Rows from block 3 of a small image classifier, named by matrix and row number. Rows with one number within an expert belong to one neuron, the router's apart. Each number is 500 + 25 x the weight over its row's rms, rounded and kept within 0 to 999. All counts start at 0. Numbers have three digits each.
After each expert's rows are labels from the 100 images, of 14976, where the router gives the expert most weight on average: "strongest on" is what is common among them; "patch colour" is the nearest of a few named colours to the mean colour under the peak. Only what is clearly more common there than usual is listed. The data: numbers of one to four digits printed on busy colour backdrops.
# router: slot weights (model.blocks.3.mlp.router.weight, 32x128), inputs 0-127
# up: expert up (model.blocks.3.mlp.up, 16x128x128), inputs 0-127
# down: expert down (model.blocks.3.mlp.down, 16x128x128, transposed), outputs 0-127

# expert 4
router.8:522528530447505494507457477522462517504527495535458520464490532521518493523471481471483526501505511512532497479484479483484474534517500479463522498508503519473463518522516504511454489516469496555535534480488484487482479485522539536489524499472533468478479520525468543493479484463545512519474506450465489529488521510487504481532485510507470501469510540508497502452535540468515542467515
router.9:525490553536530518506470496493460479520480489536477468508477505497501469471525503491481513533493478476549492524462438509489459493504531506542515509505456501516492517436488492494469503477535487526497494559482500487495533502492464490498494481489483529454501534487536490509464529495513505501498483506462528521493532503520475535445499518491492549473499538542488489491498507545506527477455
up.0:526514521488476519499503547518502539554477498453480526469469509546433506493481541518487505500529515506531515460486507478521491516479480465511526476481497443507497510491464531498464519476522480519469503542478530507496500484519515519473531496515517482510502501469436497475527485426509530527510507485457534539500501527505545516511476522509471501515507491499514486527497539474488515499465
down.0:496499489517454471504530516493485536524519538455515480478517563475539475491513522481528509505462507504466488460470490484505485488517521478519504500502519487505485532468448518506479465471452493523446522451495507505525520503509509484449480531520495470546516469466457486525475507503478484548493471523468522512496489490503507512462540495497530510492497511489480507518522505535568495511544
up.1:525540535515500500487458488529470526478514498524486525551526564503544517515482471471489511504495502511469503510483484501465441507542527517440492503503489523479482516528533495535506488507458460514531540466527491463461531470552494543482462487478495478498503524529523482503444499503526497490497518456519510511482505505524485484520505523487489498501500514495480513473469458490497510457536
down.1:504468542472502497465478513479480505497455465494515486516480486539497548454465531528477528508485459505458503501528525494459508553473509519491537510523482502505494507551534465549530531501494478487512471502522478507477509476518534502486497492486462528499523481531501467501537472517518545492537529522549471477491536509516459493526469495459467513495525508504467512500466465492506487481468
up.2:527542535511496505488456493532467528482514491519488527543524563509538513514484475473491512499496501508473504505483489508466438515539525523435493503496489520476484519532526494535504485503458461519525534466524493461466533467554497548480463488475498480498506529526527477503442498497524489489501519458518504518490511503525486485521504519488487498503500518495481506470468459488501506454539
down.2:506463542476498496456477514479479503493455468492524484515486492541501547450466533528479525506486455505448505497520519485461507554470511521496538508525482505506491510544531464545527536500492474488505475503515478514476511477517535499481493494488463529504523480526497465504533470519513546493537524526549469483490536507518462495526477496457467511494529511500467516500468469494505491480470
up.3:488522502490497526511527523509505499551474476459477484469469468539452497518471540527502506503558537516526517462491499479544521500480473474526525482515524447504487496491488524495457506493519502512463491539450526493512478505491523475480540514513524495496512499495424503452547487442508523538496496495472507517536514522482523521508472512511479501494527495505523513518534536481509509505457
down.3:489505453510460486531533501501509534514538544490510495474517565463530482500509504469512499489462510503508476466468485507513478466546535491532489502469546479494517533466452530491479478495463503538456510461504523503523519513500491488484471507503527478546493486474469489507470505483488468540496457520463511523509463488505523500444526498519539506516482490483502510527520503524541481521546
strongest on: length: one; red ink
patch colour: white; pink

# expert 8
router.16:509531498498529450511488499507514513475523505465558528477489514543494478479480459498522508537506494464476519517541458496510511540480460523482494504528468494472527533518523496478513499461549452524467519514492469543515524544501516512508519514518503540461466491478524481505486492492507496494500544464513480537476495524525521507450512503519484455492492501460455511490463472543475489529493
router.17:520523515509514481539546481450529495495522477481509528519491477525476536482511492487539512509521491503514507522522467535500515530496513487488467527526463505488506513480488479531462517477524491550465492542504484535541509515456468499496495531527528498465446492458513504508493481481514458512484518518479515498463548492536503506454503497537451489468483548493495504504492485553448503533467
up.0:523489467475512500511529526507518533462529489473505537488538476505467480555444480530504528545520532499463525485498473518530502509489479484443516474476498523467473496493508508503507555474517500494468454499510524487550496521488532514445520490519502465497482476473474506483496469495463512480500514425533504520506488503505479501513475466489509487509489506442505531506496520509463497537533
down.0:497519520442496507468482532506479504486514493506501460503478522547459499551488494514508515519554504513481521557501527472436515522451519492484503462496492508499468480496487465500493488504471519519491521488476493491495536501514512465474487533508485500483508482498447482496542517512477488529482526512517514494520528488468519467510475480530485499496543500505539510509553550518500416502537
up.1:481448438502487483491499531511514556504488532488507514501543478509512489571480483508471504511500503502431525487518503498557544502504485470484507496489517517502476489520513505507512529470518528477482478460502521501523517519474506536446533491499482492501493502494492502479497497519446535459509489457554530510498454472526484505522496477491518484526480483470489530514507498497486477505576
down.1:479493496445486524457502506506495491501466495510497493537491518515457515540495510521528515545524509523465542546509531463457500557459515495491529474514493517482480480489515466534526499505468481506486495496496471492493511487509528487478514514498449521478543483514459448539530511531478505493527528504519511477542553515494491487524465485490473462487557486516531494501508528505499449522525
up.2:485465447522491490472485527508517569523517535485510519488544495508510499547479495499477479498477503501432514493525506480546547496521483467510521508498520523528469493528518521496519537467526519479472485456500497503506522519473495518455530496497456496486492499494494500498485499511454540451518500475557535524492439463513485507520496496504509474530480471462498521528496497494485493504557
down.2:502473502455484520457498489486507474497460489514506504536490516507472516510490515518515526528528501539473535549507519445470493559478514507486537501520496547483482482503544463526533498510487452495492476503510461503490497474515514500510526489506443526475548482513468447541510498530509507477545523485521503463523548514511479510526460502474468456497551480508511494503481501503502462510504
up.3:507502492489490553501498478495496553484494472506438522513489464510491511513496525485495529495496546525533492471463506470497541469565503473440511539487536492500471475484487520504453502519473511477515466496490509499500504485503521510475517456468491476524531497515462510509533472496541508507538459532456504504541526497504511488538499498470485546507481510455532542494512515501552509472506
down.3:516481521523517534511454491466518455495458482508493484534492464516497495473457481513493512489483475509508510519502497505541473520507474483469466519494480509475486488530550487508500514504551485476524491528522478488482457480504502536532502455498482498464488531542551479506469487494528524472520516489537460475460527475523467503537504550511480504512531503457494482489450453501482532481453
strongest on: length: two
patch colour: brown

# expert 9
router.18:473512502532467520496547495487470487523479478548471517518492484458499473532535529484534488473494501539527479490476533495509528498502528491520532511468511495487490479484472464539500448525467537494514495483488541482496476486460481508471464520495503465520539482534482498500564536515528468494518474514513503467529520523474481463520507456489552500525503495527511515489516488458535522453509
router.19:505504513510471531490444503534483493467508537515507474495473493525528484497503471455481532464487510471516524473489554482495485454466469490481503517488512468513503494514495506504523473512504462463541527466541494455445499496537535558511504483478493513555520527527485483465498523484478536493513469516529517464478490504492562508514492513491517517510514462527496499499515498456541516463521
up.0:463520495516500529525507473516505524444473545504434478527535493471486480554481545506538486466509497511444520524498525520485509501537525511504446492458542450500485469493489500518505514526483529503506513510467497492537475489521470469503525539513480514482496511500509517487492473555465510517507499541507477503492499507451458513531504530488534513488505537529501513493517516495448480504520
down.0:565529473500489486516505469480497490501467489481510515506513523530515503524486496539514547520483537492525481485489503514491539500518460485474481533486512530495527496516474443470489510508520523488488494472498485511469487508522478539529467497509493527443501544492494502535502477496517485507525531478510555449525526532494512554546482484496460486478467456512485520482534470475512465451539
up.1:530482482502495475486499564459507498488495504494487529455502515481472527527507521521528476544465488499521465496508487513477498525508497495486510486535484543467527535475481499478487534444515487520476503565520513557524516471529489475500494493547496500510468504447508544536501511525517485542493498483470508517440499477531516510484501512507478490469487533485508516524475506510455480497437
down.1:517485481524482472482509527516508506507510503452473486552529529519545500505509490510486492490514492488476483486449484454473532525511502543489525519500457499503487505472473505498471507475462501515474484519441502521504503483507488525488494542523492534535530501471451480528486492530494506500488453524496561526468488490492526534454523488510486519464464518557486520544515479547521546492473
up.2:526489478520457518501470502529473479498487508531491519504471510497497497516545525513451529490498510500531496478465518484469496474462512517483543531476511473490520489497477487492514453538468477465546524485499499470467509456489516546483474480468463461547521495551495513507519529502502486483561471504510506465494488513518540474518512482486516517522507470521513501492517508465571523447518
down.2:487504516475522493546479453504538498476518517547500494462504464485505514497480520504507488507464516503509522517503492546536474474450504507520430530472574486483541475488504546481524475519531495494531499485534524486491484499473501486509506474501529485512480514528541503483514501465493485482507475500479459498479494478511566445504532523496536527494506519499550511481505500490455473474518
up.3:521490477526451518498472507522483481513493508528502518502473499497494496510542527512453529501495508494526493472466520473471509469466506506491545531488509481501519493502482490495516448538464474457543518475508495470467500462495520547482476481470466461545534482547484507507523530494489496476560475501512519461502481503518537480524507481482515512527501462514513503502513509462572530449523
down.3:483507528470523493540475465515535501478522516543503496451502468487498515496483521503511488513474515506508525511501493543530476478437510510525424521473568484486539477484503543476530477514525492493527495492531523482492486496469505470502510482501528485515480507521539517489508506474491487487511474499481451501483492478512565439507536522493535525492505525505552510470503506493455477477523
strongest on: length: one; red ink
patch colour: pink; white

# expert 10
router.20:500518516479501500519490521483482492496479527497463524454515506467482495524525493498516448473501490542524519521493491534537493558453527484478513506471494534465492507472498477497520490476512512490498464536472478503483549505471519495514534480485505546474534529490557481521482520492538485534471524512462515544487484490492465512484499491477500512498460527530464502503460555539484495516433
router.21:481518424521520505504521488431542500483474540467535514540516507455480490490501493530487524500515547527513478527488530516469509449524530467469467469491532490492498480476506522552521474489500467463490497503509504533517468513506503509535486547510504500536530456508488493540527542514500466512497482522494536481488503467499484512505494485474549507463482510494502545504500501509498463519493
up.0:496504450485526506490499526445493519523494517473509505500499446469497466490472496516489528503552531510507494493532520505511566486500524506497495455518507513493484453543494525538521516475493483493496484484504478553513468543479547477510529514511529527511497495467469470517499537492476493500443504510520492478531462455479479503545527493487524496465451514496480537457482527506482479532492
down.0:498460517490483510469511513510524519491544489503520484488485458541501523500506444512497526492509544476499471495478506506442510513485493474473488514489503508461472528523542534558504535488503526499485486499497541495498505493493498480543436486524481462475485480471509462538542532502505509478524532534508495473521489514488460496538501493505489513500490470493527480529514489499476397506495
up.1:483545505480530489532482512475485507500490543473488493478508474485495465509452456503516500477548525543511467478520518511545537524498507490475477446508524511490510478501511525515521522465489466496516497504494472522449503511478571508529551509518525519507495489485474500536487523465502515535468546497480484521530460478485508517581496490519484510510462490518487524473505528493473479520480
down.1:474440468536498507506537482489543488483554520542532486491527491493498495503515492475512487493474528473497468480503481524512459454550513481519518479476540507472474532475518530546478541513532523543495500480492532493523520520476488463510451489506531463532472509500524470512505529490499490493490477517465496507490451492538490493477523524521537503512517475494513467533492512460497438503495
up.2:481537485482538489523483513468490508500489545472498494483503470485498470509455457505510497489553528537510460480529514509541540519501504486475473453512526518488501472501506528519521519468492461488511496504496468538456491531475568501529551506516521522509487485483485493535489535480494511528457538496491488513531454477487504516579505496520495506501456495520484531469503523503475479521476
down.2:475441476516489515507535485486547492486553516545530492485515477502486504496509483482503488491473525472507462489500489521497466452542502475509522490476541506472477526483524537556485535511539533539494504481490536487516515515470490463528449483512525459523468509501529463515516523487500483480498489522471495504488454497526474492493512523520531503519520471494522473543495503460483428501490
up.3:489531499452526476519482507462487488490495544490496487471510472486498467510450462492510469483531522547503459470533513514538545532501497486488477460489520515488524484499518519527507500467483479481516502509495473523460490503461560509540553517505532514504494474496488490528490538459510505538472548500493483508522462473470487505572514482505499520473458518524482514475500526504462491525479
down.3:489472477550508512513530486494542496495539524545521521488505489503501501517520492472497473500476528473488470484492488538516461436565520463512501487484536505480469534482516518535472544522531531535505500480492541496517516501473496483534461496516523461505459509515536466532496532477494505501489480498471504501483444477527491500478541518528538499514510468486511474521493517472474435499488
strongest on: length: four; the digit 2; yellow ink
patch colour: brown

# expert 15
router.30:501489494493509556492515460459518481452517490509476490480507463526482506504489497460515482495479493515517443479477517527511495538470487501526455507484525468500506475507455496565520517525551518490528458493496490466520507499480535507551516483487517526537515506487493475516526527515471487504462498504504491483488493487454469479521520461492521516445450514521485484476545532468491535536512
router.31:469463509482515489522528494506496467488485541523519480464493471468527535509503536454499498464472531449509511483530527525509494531471481526532499471470476465484501477525495530453497500535488540542534473515508527477483468450512493482511514506502529488515461463511505512491483515451485494518468522505514502493513524503460507492468498477446511514477492510555471494471517553486484542537505
up.0:495490538484459504470532527491476487474512491521539481493487458476492518444531519494519459487442464474512481505541519495470478564495482483539489507474527498534493485545480521482525512453505525547503495509526501511516491508471484483501481480514537503510420511480535494528519499466483466505459524541547511490496468498476501484462530511512505497501462517513519470495501500498474513518499
down.0:484490541489499518470488512510492469493461462475490546494486471512512520471518516522477532503498489526453508504489533499472554540466485508483524496521496479529535513547522455551515517463471451491467481505503490493494528490533525479468523534523464501501519473479465478488487553523502525478527534483528476470520536519487458460538498474457481496525508513504526483492494517493539485473493
up.1:442509497492492502497498460482500469467560491550450456490497511507532474544476476502494479474526490574488483507506493541558491530476501530501456489497523498486505499482492504534510494509496507465511514469479475475488517474491527522518535512481504480496523496509518490488468504562517528525532518491490477511488500471505496463532494478510569515457446509525465474503505510491487470502501
down.1:555521479515506533517514460444533460521501505510476513492508470523458506509458480488495493468445473487536483510504497539515491476555474496507487513502485527477482482511527491482494533538537531516548473514513511502491480494486516547533517472479531527479484536543540477465503500467525498451475493449501524494495498488514473519522495516514519449523496479498484496493481485467471500481453
up.2:481500471475514518501493467487515468486532506528457463503503501515524463572475467486503494481546514574477478485495493526558498516469498525488472475476516487479496485486487485542511490515500502443510504473476472470492514489497538512515530504478490486497544482502496487483489513559514530533535502502489453510485503476485483484548504474484576508459469492523472498507514524498491474503506
down.2:556535465533518521541523453453538473522493520530486507499494497515464504494474488472491493481448468491523473506509502524525462466546469494533482510470497520473473480495518492477491507534541543517541472525519522505487490488488504550528495467479534525480469531539533488464495480454529508478483482463490522485500480483511497522517485513529506458523481465487491500493484489460485489486460
up.3:499517470472513508515498474489537478468530511513461473494498497529504464569471478472507498496549528567487477466494495527564503523478506516489473472486513497471491489492468503529512493521507498441491498475478461489495501489488539498511536500485496494498550473488508483479487506567513539521537505497476447512487487480476491490552504474475566494468481480516477522504501531502494484507499
down.3:529547462536508523528527460466533471513498529537492504497489505506462508487488482478483483485439467486522461513496515514527459455553483492535490505453498506477467497492509505496483497532536541513530476525516525506498492490486499541539488472480540509495465530526531477458501492456525499494482467464487530488507475489521483532520503512537510454524493446486499500510499504458486482486467
strongest on: length: three; orange ink; pink ink
patch colour: brown

# expert 14
router.28:457535532509544506515545489482530487498517510464511507489495466482470512498451538499506473550499498513466533504475504533524490510520509530509453484495510491509529471505538468511529465483466521497466441535464482513502477469490493500491508556536510484499516467462463510517529472530491512552494521477481476489503481509474472509530538474502481530466490541538475476494511486530479484530487
router.29:475510485507525501455515507487488458461510528474491517490482478504499497534484509460488480516464530504521467483504468516459475511480489520530502531474544535524462485502502509559551498477509487472481490544492489485466520482494531502475483490509456495483491474468534495521541528538528490553528473487502506507469466497512495477525492493556531503463479513537487504504534501525466543528447
up.0:467485508502506513505519516525491521508531471488464495487530491507479522506507478490570518511481459516495503525500468466545503515575539525480500472511469507522487495499520516490465490483475515554480510503502512534558475489471477450493487506524517496412494513482490527496502430507550499494500512513503492511558530494499482509509478523490494465528510509476530469503482491534498494488524
down.0:511558491465522518482466510500501526537477477504497505528453505531518521489497487539508532510477510481513512527520518509473524531465475525459495514456489537513516469524476477521520508506498515499483540515525478502468460501544517530526468533459469503448551529490512497505477483467530517471539543510524501482491508497448499486523480472518457475465535500507513506521536449517486498486482
up.1:533542508514508456517507454482524494505500514500523520515482498491497504512485552534458490519553542497511517460470525563479486496438501494514471517497520486486531521517481488518546473520499515459491477497503495474489498477532500524493498519504490448595507486504476459488507538491481482522513510468465473477477470502494508511519523480534497523468491512516480544509507490462497469527491
down.1:472494501538475491511521519490490505461512529494504461459492481493441472493553499463500503477538512516480472466474526491497474494490540482559512487479516461526490552490469493512478476497483516484488508491512506491500533490485500472528483513483522469542480489457509507476511548520472474535461468511486490534528483526504507541493547522504538542511487474501499491504521527496506440539551
up.2:471487507500510512505519514523491522511533473489462495486531490501482521509506478489571513512480460513494506528507468467544501516574545528479500469509466508521490499499523520491468493486476517557478511502505514537558473488472479448495487504523519498414493511482488525494503429504551498492500514507504492515557526498498484509509481522489499468526514508475530472505481489534497493488524
down.2:506557489461521522480469511497497523535477477504495503526452508529515522488495486539508532507477513483510509529520518508473525535466474524461493514455487540517519470522476479524518510508496513499483544514524478501470461501543517529526467533461469502446547529490507496505475484468527514474541545513523505484490509497444496484522483471520458476466536497507514504526537449515486499488485
up.3:540537520500496450519505470491524489519506507505533516523481504497483507521491552544455485518550532495519525463457541547496481493452496492507478514505531464507534511518488481522540462506492507466485479492507487462490503471524483526496488519501500450596516487507482475472513523490470490512509525479456463458473485501499503504516506477526484520465500515515492527504506478458510473522508
down.3:486502522538484486510516514487485490455502527501508453464489483495432471497550492462502507484545516520478476459475538500486462505490550488553503492483523458521491546487480491506474498496493505473505497476523507503510531490483506479539492506480526481544482491476510514475500549510472475542475470510489490528523491525505515547483549513498535531500476477492495499498507517497507427543544
strongest on: length: one; first digit: 2
patch colour: brown

# expert 6
router.12:546486471498484536462486530485523538546496508463484510513485506495479522473464480508495489497512477467457491525490496469497471505484509532512526495506516512532481512537508546503494546468558532493445467503519521500565537511492481457474512472492488516470481533462510524505495462502483521465478499479534502514505476498514538518522483550497496439510519481448496489518534519504496513508483
router.13:482495560503509486494484482519454471529466506531526512503456508472512518478510505495481521507541512474519551518518479521475479494498467519501538532488447504484506486463517472480515492530476509540528525510491459482477454488492460517499473499469550491506467499527477485475484515474501454525495516487497517521548534527493455468456505473515460532501480549526486507476487471500486542479494
up.0:500462509509532480476506475484495498501492578460548503506424530512494549496487496481494497538500528493483468507518479489489511501466481476503491493507483521508484502491541488470526525456508507502480500531502519531482523510494496490465514510529479492443453461475503505489474505474496506522492508473521482549509485500569497491454535510561477493477534505514477495506546506526491496515450
down.0:508495528505522491513466510511542454519457487492519527546492424530453517504472551492478533510495492488515521494545541516494500527486483495493488517507500514489460441527539494505529553520539501459526445538500478510466471493525504518514520480470478527485513530520519490468494496490506522501487505471530467469464518502495513504535500494478476485479474504528482481481500463476491512518456
up.1:493462471528501487477462516402504488500478564490547476498477503498512539460470480481465485520470518473472461489531500494524485514473470457499488470519528496522475501518517501511533520470527509479485505505475525508493527517499526490500506510511482500493470456489518502477466505515467536519450496474537495543496450480520537514495538521488503490474514487501467497535533519525494491518473
down.1:529509487471520514515472477478534458477454471495490498530483477519463532497472518509462512502510492518525547528539513525503503521471465524494484512484483535486473463554543458494521540514524506488548527516548477513468465506536511530515486478477481524454482515524509491490502483482513554472530520502536474469465526523474512492538472496502474496507485505513503497485518475474467490477454
up.2:487459476531495479478468507405504485511478570482553489507456507491507544467474485476468488515477526470472470501531496505511485512481473474495483486523517497523486507516524505501530526464526516493478504510478526518492525518499508494498508511510492484478456458484524490470453509509468527515451506477537498549497455488530515511481538520493515493473517501503469504529540510539497497521471
down.2:517517499483523509508469490487533450486455467489502503535476461517464529497475523515458519506501486518521548522551517522495502523467468519496495510480492538488470454560539459491523540517522498495549510524545466514466458503526510526516488481472484517452486518523511483487508484492516543476511518502537469470459520519475509488542471487501472498499485503513503495485503483472473503482452
up.3:514505531461526477518485485498465476514494507522534534487491528476532504474518523469512521466493493515508507543515487514476463565464503521455551528486468504479528486500478518489462495512499524543502519465503481527495463509491463505508425485475556466481465528504493511459464504463502477497484475485523509507521525505515478487456488521527470504489508532503472522468496484531501546482527
down.3:501477484529504485527483489487536462496485502518499512519513445560455503522477510464500501482478493468535536511529559533496491492522482498515486522471464536494512492524532477501493529542547530520535470547496507491480473483484523517541505457467520529481486515536524459496508478471527476478467477492511521495483493496518488521513497512521500484510499438498533473538481486451471477528474
strongest on: length: one
patch colour: black

# expert 1
router.2:518463478466515520531477492522496470529444518524505465489497483470499488546506461513495510522497487491535513533508477520540511500518449503502475477509463460499488448461500462506460480512504537483511507491489528488536469548474481513530486483479514554514522496496488541477493504471468535504455478524453512479534511515454522500468485463474497540470497497514483479450506503487525515489500
router.3:486461484499537474533502498502487462531464506540528467505467468494510484545536541455490499486503478519515499528525481517538504474537478475500495502501443497503489512464484438503503478499485506481510483470500510500506443510472499525529491469524488545526515506510489502501504516470455507484502517558498516475538521506489485508457467455483508529503493469512502481431493469507536537470519
up.0:505496511478506517519502473501462489493480485507458492494504506500511457551501508494502529517516500529549478521467498516542525520510512520462477506526497478509509461450455492497484463521505512489552491474481470474486459529493494542529497454444500531535513541543483496483491515467505521520509496510459495478549503516470505449509496479512497535443507503510525521487521476464544505448493
down.0:480480537509489496462530508525453523533524516455504476498490507487546497500530492524538494489522521506464534468451470483509521514508534525494500492529499497507511504479474514472476471495465470481465532476437471505533532529475505472481512540521503462530523484448464543486478516519500507527476490542460494509492492465488517503476545518479533547495508542504493508500500525519537506514529
up.1:500496510482504521514507469513472486497487484504457489497505501501511451558498519499501528516510506536542478514462502512545524509517512513464476500522497476508505463454454491496482458527499514481552493470478468472476457529495500542528491461447504531542514527551477495481494515475506519517506496510464497476547503520473502448515498477513500536452505500513528522485515474457540507449496
down.1:475489538508488497469535518524454527529523517453497484484483512489543494506532486520537500493527520506463537472450478487514523506509535520503491474525499489507508511480472513468485472493463477486463530485448472502531538528473500471478512540529505450522519480448472546486473523519500499520471492538455495502500491465485520493476548511482533540497504541498500497491504537518537514518531
up.2:488478466519514498505458532509538485517509512533555473545483464504498542464513511507461475478510482484432535526533491503483470482466481491534521514501486499493521527546528484499528492504492502500427506509501511524527519489482464485493495542543523498475505510468509492496478504508457524470466526511541530509483512502509493533464498507453514475551501494488486480478483486552485493535526
down.2:501513475469529515504466492457524464496470480537493528513479453518466528493482499503469511500489499485553475530543517511496501495496486503484505504516489538473488478530534488517514547523536519514544470548506505480467469480505503515541518463492494531437487534548531491514504483479540516450509502471539527477495529505497490519517483498511452480496515469510481460532497475469462509485463
up.3:483487476519517489493456535503527485520501513537556468540482457510490535447510507506460456492512477481459534520528485504483456493472476492543516496500486491485519525537526485489534495496487511509438505523510511529537526491479465486491496540549526498482495510463514491501468499495456531492457534512535538517474498506506493534458491509458509485537491499485475479478474492539481491533514
down.3:497509489457533515495468489464518472500468484532493537524491446506467536485485503498484507499483505493538476528545504498494500504487485510484499515529485543477481477529544494520507544528540502509533472551503505482475462477504506510545528465491482538445499528547533494512493477486541525450530495480534531487479530499497493530512488498498451486487527472507478458533499467477473502485459
strongest on: length: one; first digit: 1; last digit: 1; black ink
patch colour: pink

# expert 0
router.0:487474510466471467469473516513466505503509523454520480464475493514508488506490511476459526500489516456520490457520496461486473528454463527527526511501506485564479504523548502496501502488538462522496524524495475481464528495544521524501518478482536464482474490466509491549500510470485482512500501509531499522475477487537544490485471491487489516491506490518457528472503565488475562512492
router.1:530493509536495459504472519500506522508510478527528487481512536499499488516553528486493496490489456495539500551497500486487524485486553530498513516502468484537507467461486507486486481507482489508529505460526514510513465477517457553526457509486485482527519519524534501528484480522486493453511464529467519448484517517477509528471472513469494525500514497507500478487459502483540540446570
up.0:498461520490481479508499538544522506471481455519537524469503531505449528482511514515522478477427439522508501498515519512489470519445534487467532484507519526501523533485519509463463504474482493465492526492504535496524503475514495522514481479538508499511524498481564520524508465526509477471509491502463476488455486520505532500502464517456501482504520503455504460523483531499504523485529
down.0:538496476506520518526502476505537462527481476532495539493502442510449526501466515499474476504481492485523485522530521528516506483516471511525473504482515521464530492512554505490515550526539522501551452539493504504481465499500521520534526458470527517465480533531545483468464496482535504473516517455507501487484493481495496510523493518520513473506483458504489475492484492476457507462451
up.1:498451495512506495495475540517538506467503454515542468486504500495518546441510508505493490568438467477484518495517506467466494472461518474478489487532528499511486512499489492469491518487481487469503532477486520480485507484509497534483472479522494474518511488486549492497518492516479451475499477509517503484457465525518544521498493497450528483566493473488498473546493513463497525483538
down.1:540490483486548512498487504515532477537463452506505529513492439537455534489470528526467515505506485503521487514509544524494536522501477528496477511500506528482521473526549482499518537514515486484540453554503492482471463503516521514521529461471491518466508518519526480489466493505525525479539537444533497497502521491473490511535478493475478477499488476500473471475484468483497495466461
up.2:488536509493517487498511495493445470496495580497484493506511488453498466539518506509490489490539539494541469515493506502500539511514503532523509503490474503522504465467491496512540460492493503528535489519481484518451496452511491534502488497453453479518470491530493469503498558469532523527537523524464501484513518496479469521495512489532512552476518506573499507476479475502519487479476
down.2:461478542512480478452529533540464522517534534474499470495512505471525472516526476504527475496514514512470514473467485475516484509469551529502516480500501467511474520456472518493485473491462452491464513488472473514542529511478478457486510526520498463538497478464477512503492514514481477533477463548464495524477472487515520482478541504499532546504519527497515499505486529521533522519539
up.3:484539507496516483500512498490447475496497579489487493501512487445498468538517503509491488490544538493542473514498508505499540509517500534527512502498474503519504467469491495507543464493492504528528490521480486518453497450514493534500491494451450475521469489530496467500498552470529525531535521523462505488511512492473469514496513488532512548477520503575496506482471474504519488482475
down.3:466480546517482475448531535544466520518532534470498471496518507473525471524529479502532470494520509508468515471470486479514485507471551523505514481504505466518477512455472515488487473493460454492464509488470471515542533509478484458488508525519498464539497477464476515505495515510482481528477463545464489520480471487515524482476544505496532543508511531496513498495487525520530518518539
strongest on: length: three; on a plate
patch colour: brown

# expert 7
router.14:479533497513468520518485481530497472523483520541436486486504539450542514498496522520496517470525484523460513539515492545480512484510475493491486483485515475490531523456542506501488512523492458491532542499503504499467503491494463483494555446467507505471539518537463500493505520497533490542514501525500480495510529476492505503512493487475557488539524473510462495520537546464474484484476
router.15:526504508545502500502503506461465524509503514482459480554539518484514525470470527488517527519487482504489507521501461506442497433497494499532493460501488504526475480500497497475483542512503513549511481547526540529454494513562524500502491503489490523473489536487470522537468517469530481546516470482482505552504518480495529485511483530505472511494499502522536469528483460497495516519459
up.0:513539544513496525489511533518463518496504485461482464526544502501471512471479505482564522533479481495508522476473456450474495465519500438537506444503499475523476495479497498508481490512458496534500495533529523517475461503520513496447525494518488514480499508508465484494518533450500497540461497495509493532528502497488509521499500539517496507493500541533548461534476475491482520503469
down.0:479505498499472489486519539515515517529515500452501498488525499488496493464518520478524503517523496507496465464443510483489531499474528507523533485539496480509512523478468525504478452464456485492474496457455501498494540511503484462458501523533497483570501463480445517508507506541479488541494482492491499525573506519456505509481486487498503511504450505495488525490531525510558477519529
up.1:494520505511476509501442476532479491499503543512463503501543526484539511497477520527467528459516488504463529520519511536478494483519482494522488495509490502500505525488550475486531508510517467499520554497468485465451541479518472513478545444457510514474535527534494498478483527473519494508509502526505527510500513482514488485511518471456536445546501483526452507510541530481460484512497
down.1:531535437499506521550456477481516473494474469543495526495515505532502497501467543475470493501563512489522526525540530515477501494515453482496493492533499529484499525514486477480498479503502517504518483476495507497460463495508500539491550516482484532475513521519505508509534482477542518518493503480495501493523514524506551510534484527493478503506487503490453532478497505462506407456500
up.2:517527508515511488521495488459486474482516478521478463512517536495514513463469505451541529517504477499483488512491453547463475480520499462532475459470494471523498498477503466504456498532448491534489497521514512563475454528527513516477525529492514500462510527494468530496506479495525509544465480490479497534511529495480502502517481538513494540468525533514508486536496487512482568510479
down.2:499532515535477483465517524513492532537514511466498495480547516496504462512526489471555490509509495517483488464449492482510506496482525483507506485549495496504492519462468516461457463486474480482464529470450473499519527516488489467479499510534491463540503451470455553511508518520466491529480481531479514533541487484472513513478534496498517502506462534499484525474529534527534500518521
up.3:517504514520514479521477506490485479489510503519476472495524538498495528435472510467528538518514482507496519497505456547451507480512494457546498456508485480515496504476524455488473499512459483558508512530504505534458460524506486513493538487508524518464522511516464518487496503469518472537443484523460501522522528503480502502492483525458501524496517525524513484555515502489466563496474
down.3:503526498523479497489519508500500529531517512467496508478552504501503481512512516479533487520530498515493491486451493491496508483483512472516504474550508491504496526463451512467476454481471501492470512448453492506495531509487491483471516525539496476531506449480444550520509507516489502554480489518479505523548492498448536504469510509503516512496444543503475533467531539525539456506518
strongest on: length: two
patch colour: pink